Weights of a small image classifier.
Model: 48-pixel images, arch vit, norm rmsnorm, layers 12, width 256.
Training: soap at rate 0.0019, 19700 steps.
Data: 195000 training examples, 38.8 epochs.
Rows from block 3 of a small image classifier, named by matrix and row number. Rows with one number belong to one neuron. Each number is 200 + 40 x the weight over its row's rms, rounded and kept within 0 to 999. All counts start at 0.
After each neuron's rows are labels from the 100 images, of 14848, where the neuron reaches its highest value: "strongest on" is what is common among them. Only what is clearly more common there than usual is listed. The data: scattered letters and digits in many colours. In brackets: how many of the 100.
# fc1: MLP up (model.blocks.3.mlp.fc1.weight, 1024x256), inputs 128-191
# fc2: MLP down (model.blocks.3.mlp.fc2.weight, 256x1024, transposed), outputs 128-191

fc1.83,148,219,181,160,166,216,185,188,129,204,138,228,179,170,207,125,205,201,182,211,218,229,200,202,197,171,233,204,234,241,219,165,267,227,152,291,203,214,200,160,145,230,208,208,210,255,173,170,205,183,183,225,100,189,206,203,184,226,192,239,234,132,188,162
fc2.83,161,231,170,210,157,142,223,169,111,277,266,164,131,164,246,210,287,170,176,281,211,200,255,176,234,141,226,156,191,171,173,199,190,213,228,254,182,228,192,157,206,234,151,234,148,169,212,162,193,227,177,167,204,157,204,240,206,220,223,174,209,264,213,227
strongest on: blue (53); brown (43); black (42)

fc1.495,207,206,239,182,205,245,255,122,186,124,200,222,163,178,286,178,261,159,207,330,240,178,203,152,219,196,223,283,219,263,189,176,228,232,166,212,223,211,124,219,164,201,193,238,248,189,261,277,207,247,195,264,236,224,276,204,213,193,264,231,212,167,249,288
fc2.495,255,144,216,138,226,208,232,241,139,171,260,201,304,196,200,181,192,193,193,208,146,188,221,315,236,153,184,193,244,197,210,233,220,154,246,232,209,199,240,134,199,220,174,230,214,228,170,151,155,200,277,177,161,199,266,231,230,201,174,278,260,201,151,163
strongest on: red (79)

fc1.125,152,189,195,147,175,221,184,212,98,176,206,184,178,178,248,155,128,187,196,239,273,183,233,193,162,134,216,250,206,206,209,233,264,235,162,250,199,255,150,167,234,201,217,238,206,224,203,200,221,227,252,257,235,210,229,192,194,221,118,221,190,148,157,275
fc2.125,201,144,191,236,105,166,135,212,188,163,166,197,240,177,261,274,200,194,224,216,123,255,242,204,167,145,219,176,217,218,207,193,209,244,145,220,123,172,130,210,111,259,238,223,218,94,235,157,183,222,233,158,209,226,200,175,181,199,219,223,163,180,248,224
strongest on: red (86)

fc1.131,183,191,255,283,214,173,133,198,224,215,199,195,279,269,237,142,197,226,204,274,283,256,305,180,193,242,139,254,145,168,227,171,238,237,225,133,205,176,271,242,211,201,211,133,185,184,214,234,202,235,148,201,239,153,192,195,139,255,218,293,139,259,253,278
fc2.131,231,190,166,182,239,181,211,126,193,251,227,150,167,142,181,228,229,108,237,152,264,243,168,167,251,171,255,195,221,169,179,198,252,145,180,171,161,177,125,203,189,209,217,213,164,179,182,201,201,92,207,185,249,182,192,221,258,235,169,217,152,205,242,208
strongest on: red (91)

fc1.639,184,226,168,130,247,125,227,248,243,216,190,166,189,233,168,234,211,110,231,224,214,111,191,173,215,247,152,194,149,213,150,191,161,129,204,224,184,232,238,150,200,226,158,189,245,201,204,169,246,262,227,116,160,222,190,98,220,262,203,258,205,188,236,211
fc2.639,173,202,212,265,174,177,217,136,117,147,151,203,240,145,206,195,163,241,243,195,252,256,205,235,163,174,237,216,216,184,201,185,219,159,177,192,124,177,214,226,195,229,188,170,198,194,180,272,173,235,220,213,206,207,232,152,239,217,138,228,228,195,175,116
strongest on: black (58)

fc1.693,182,272,235,181,267,144,227,187,250,201,220,212,173,191,261,178,264,225,116,155,220,241,259,172,252,196,136,193,223,215,218,204,208,210,192,176,184,179,238,154,263,143,176,181,194,116,238,193,229,194,289,205,157,188,159,230,195,154,224,159,178,170,181,227
fc2.693,173,241,178,159,129,222,139,209,148,242,180,256,201,240,169,201,188,169,154,212,209,177,200,152,106,169,252,190,262,162,225,247,147,145,136,210,185,200,219,172,184,209,214,177,206,272,259,244,189,231,228,184,181,197,196,198,243,193,131,214,203,223,168,218
strongest on: black (63); brown (45); purple (42)

fc1.363,233,219,177,269,190,262,143,140,191,243,231,210,248,261,167,218,244,183,231,242,207,188,193,187,155,275,182,179,190,118,221,206,233,178,211,219,242,219,223,231,256,179,235,178,179,268,222,119,183,196,222,197,218,176,96,216,166,221,167,204,159,105,159,188
fc2.363,222,172,166,145,216,306,245,278,141,181,231,208,174,211,215,203,215,252,219,253,225,210,195,188,216,149,246,167,229,239,172,198,225,173,211,243,154,199,142,180,213,117,178,90,176,277,183,200,170,154,182,135,209,210,133,173,235,142,193,209,240,227,158,194
strongest on: green (80); orange (47); yellow (46)

fc1.759,140,103,249,189,189,218,218,212,264,202,238,231,196,222,207,250,206,185,171,243,264,209,178,170,101,177,224,274,187,187,255,259,228,221,210,198,221,139,172,169,213,200,246,208,201,273,278,278,155,153,133,181,205,172,218,204,199,176,176,188,166,218,209,92
fc2.759,198,173,169,194,228,183,187,206,213,159,188,136,157,147,133,235,140,234,238,242,187,254,208,288,241,203,164,227,197,262,195,202,161,168,224,183,191,218,269,169,237,160,218,218,201,197,177,157,245,208,160,217,261,211,239,269,224,230,214,151,239,257,283,246
strongest on: blue (52); purple (40)

fc1.541,193,230,200,184,181,176,172,227,215,169,78,214,200,170,234,161,204,189,228,250,236,203,292,217,107,173,203,280,144,180,263,129,185,226,247,152,185,170,135,224,147,155,140,148,201,204,206,285,188,308,200,184,262,203,242,232,221,236,186,234,167,177,256,212
fc2.541,165,225,181,202,252,198,200,216,184,258,181,188,110,148,175,232,230,234,188,124,293,162,164,138,214,168,216,180,236,147,210,233,231,203,192,204,129,204,221,242,158,218,225,255,239,198,208,247,193,108,211,200,142,137,232,168,216,155,164,246,180,224,217,255
strongest on: blue (72)

fc1.454,244,195,222,190,183,102,248,208,193,150,140,185,233,212,195,145,165,155,234,266,189,172,226,214,171,188,162,123,226,238,160,194,150,259,218,165,322,196,169,209,201,177,129,117,196,238,169,238,219,164,146,183,207,227,277,135,251,195,227,193,180,165,247,251
fc2.454,127,182,169,198,230,228,162,293,112,181,194,155,279,208,166,195,237,165,183,204,299,224,161,136,176,174,180,249,166,201,160,186,200,235,247,241,141,280,186,216,190,115,193,250,161,175,282,208,168,191,196,182,237,226,188,272,256,238,167,224,204,156,197,242
strongest on: green (77)

fc1.531,169,203,199,147,207,246,146,155,262,262,155,116,181,251,188,231,220,201,218,184,160,190,198,140,205,197,258,273,182,126,231,168,237,186,246,151,185,209,241,280,204,148,194,250,178,258,216,272,196,214,255,197,218,171,187,214,212,260,269,163,161,223,185,197
fc2.531,228,189,225,231,130,193,129,254,128,189,218,218,242,230,226,192,221,256,274,223,264,168,180,202,229,178,192,198,223,280,213,258,204,226,202,216,275,194,246,214,223,204,141,94,170,166,149,254,172,160,157,244,183,149,216,196,165,170,150,164,212,201,222,237
strongest on: green (75); brown (43)

fc1.141,143,137,169,227,211,169,217,218,145,207,163,214,237,181,204,208,176,169,150,201,107,159,243,231,163,191,248,200,160,175,190,223,318,184,195,207,206,184,185,246,204,232,212,288,151,225,208,193,167,148,193,191,218,239,185,197,210,211,246,197,277,169,177,190
fc2.141,229,215,182,144,155,159,140,194,241,158,189,141,259,230,212,260,203,115,222,188,196,224,170,291,158,144,244,71,196,218,187,169,167,184,228,189,182,223,177,201,254,184,225,192,234,209,196,167,189,148,183,201,234,157,185,242,179,178,195,121,196,206,132,199
strongest on: red (70); pink (52); orange (44)

fc1.646,189,304,189,194,289,193,146,160,260,218,205,225,270,188,222,170,221,208,185,187,216,214,262,261,165,239,228,166,258,131,187,172,257,202,120,191,93,154,207,255,167,195,199,197,286,183,120,228,105,204,216,215,174,230,138,236,207,179,219,146,203,176,187,282
fc2.646,181,220,183,156,206,217,249,303,200,219,148,207,184,193,130,255,258,161,195,189,124,202,219,146,181,171,233,163,200,145,200,263,172,226,210,237,151,173,151,181,183,229,200,201,186,157,208,191,212,133,170,191,236,196,310,206,146,210,231,204,203,170,98,161
strongest on: black (93)

fc1.200,175,255,171,228,205,184,191,276,233,180,250,183,177,215,220,253,135,165,218,165,196,226,194,268,223,169,265,171,219,234,197,135,208,217,226,230,168,264,172,194,180,180,184,262,203,251,257,188,244,156,169,174,254,193,187,144,187,212,121,177,209,180,170,161
fc2.200,216,143,212,220,162,225,231,171,196,187,220,193,265,209,168,139,189,215,214,191,167,94,218,78,255,233,143,135,172,131,296,179,236,176,124,143,234,142,265,177,189,171,331,163,163,172,173,163,234,208,188,267,176,145,247,166,210,185,190,241,193,236,253,201
strongest on: black (56); brown (48); blue (46); purple (43)

fc1.737,156,205,135,150,205,151,208,192,216,214,165,209,141,177,165,160,240,229,122,147,251,168,182,232,279,209,146,230,202,248,184,171,180,148,180,274,220,163,198,116,190,270,173,219,176,194,159,198,220,202,214,140,217,220,207,186,191,181,182,171,210,206,202,93
fc2.737,191,207,216,151,178,185,183,187,251,211,236,185,253,169,215,160,167,211,193,213,206,203,258,189,252,177,183,191,244,234,150,217,246,207,198,229,132,173,143,260,179,184,123,169,221,211,188,217,174,157,195,227,246,215,209,271,216,244,237,214,213,243,158,301
strongest on: red (88); brown (53); black (47); purple (46)

fc1.480,256,133,196,207,233,224,227,235,204,192,204,229,131,187,211,239,192,263,233,213,229,210,195,152,211,168,160,191,204,159,233,198,226,228,179,166,184,198,225,187,206,223,244,263,116,180,176,167,264,190,250,242,195,203,269,185,197,189,181,157,177,189,182,126
fc2.480,179,125,146,227,124,213,189,186,154,100,220,132,214,213,218,208,165,183,244,143,175,190,158,224,161,246,179,198,156,85,168,226,193,181,320,165,183,196,139,204,173,289,245,210,148,197,195,124,139,213,151,136,243,227,117,208,203,177,195,202,162,230,260,255
strongest on: red (72); orange (40)

fc1.593,150,174,255,221,155,148,230,221,123,155,211,184,215,172,132,232,164,227,262,206,171,162,205,191,216,201,147,165,187,283,238,208,201,240,239,195,158,220,177,181,311,194,188,135,195,141,270,224,171,175,197,262,180,255,136,155,221,200,151,186,241,216,218,182
fc2.593,226,209,149,232,161,179,215,233,186,158,211,185,141,199,210,212,221,114,243,224,216,143,244,98,146,247,184,235,198,161,228,158,231,253,202,211,256,202,254,203,152,130,223,205,168,199,233,211,208,167,230,207,164,158,151,219,286,166,200,248,230,275,120,283
strongest on: black (44)

fc1.599,210,141,275,141,168,144,206,247,203,214,252,184,154,170,242,238,215,184,144,244,130,167,268,248,224,186,154,175,214,268,226,143,237,167,213,225,135,211,184,195,231,228,217,177,270,261,219,292,220,215,229,236,257,171,205,212,233,194,108,226,231,265,186,155
fc2.599,182,184,131,231,164,243,199,171,174,251,204,198,195,227,204,188,185,247,176,209,253,226,208,224,182,237,197,243,180,126,213,159,178,244,172,214,164,206,255,191,149,225,165,197,154,189,255,208,192,254,187,239,174,227,243,199,270,143,211,172,159,173,230,151
strongest on: brown (55); black (46)

fc1.34,110,198,208,194,196,228,169,198,219,190,193,230,164,155,255,184,178,207,191,201,126,194,236,201,200,229,213,258,246,171,216,237,173,231,191,195,178,188,199,196,196,191,226,254,200,210,211,209,183,229,255,207,192,168,171,211,241,256,220,206,175,248,164,193
fc2.34,210,144,211,198,173,179,157,216,195,227,186,83,276,255,176,134,201,217,219,179,264,225,192,214,196,184,183,291,116,194,195,229,228,178,186,158,190,175,136,240,198,250,193,199,187,137,207,174,267,163,115,196,204,251,151,195,170,209,188,214,223,220,174,215
strongest on: brown (59); black (40)

fc1.614,183,228,180,237,162,222,173,244,253,261,172,193,164,159,131,188,106,201,203,229,172,217,225,211,232,197,155,181,185,214,236,248,229,129,172,134,274,236,263,219,215,204,252,213,231,188,242,220,232,237,174,232,176,175,197,130,228,226,150,103,211,194,219,146
fc2.614,242,185,193,160,217,118,213,215,147,179,288,156,258,177,199,178,190,224,202,139,237,148,203,202,96,174,211,239,189,154,244,190,175,263,168,190,176,228,167,230,246,216,144,213,243,220,203,175,188,179,250,174,186,212,150,259,157,221,182,290,255,202,196,202
strongest on: green (72); brown (44); black (42)

fc1.177,183,189,153,205,196,188,137,145,210,157,233,229,242,234,205,165,182,189,238,125,224,202,142,188,195,199,149,173,147,178,187,69,259,275,241,143,180,273,216,257,178,243,229,177,264,181,223,184,220,191,239,99,179,267,230,183,170,171,235,174,143,113,187,163
fc2.177,207,159,153,194,147,171,197,246,190,244,193,269,243,188,210,211,154,242,189,204,139,180,258,135,232,154,218,180,202,260,202,218,217,146,246,227,143,204,250,149,177,207,282,241,180,232,151,216,200,236,180,225,209,209,207,216,187,209,134,195,186,232,233,196
strongest on: blue (57); brown (49); purple (47); black (47)

fc1.281,271,239,217,185,164,189,146,201,220,230,193,209,188,196,205,154,255,236,155,170,181,227,262,232,167,201,185,284,247,207,196,204,219,202,147,256,252,172,144,226,152,210,219,170,192,175,188,91,176,156,194,187,205,143,150,204,225,211,172,245,134,258,120,199
fc2.281,173,218,118,195,213,166,165,197,188,200,170,144,335,227,204,192,159,135,156,172,254,213,160,254,193,215,117,157,155,209,231,184,178,232,232,222,196,213,157,270,148,266,238,217,244,93,249,162,233,179,196,204,230,244,174,258,140,222,149,180,252,197,199,264
strongest on: black (59); brown (41)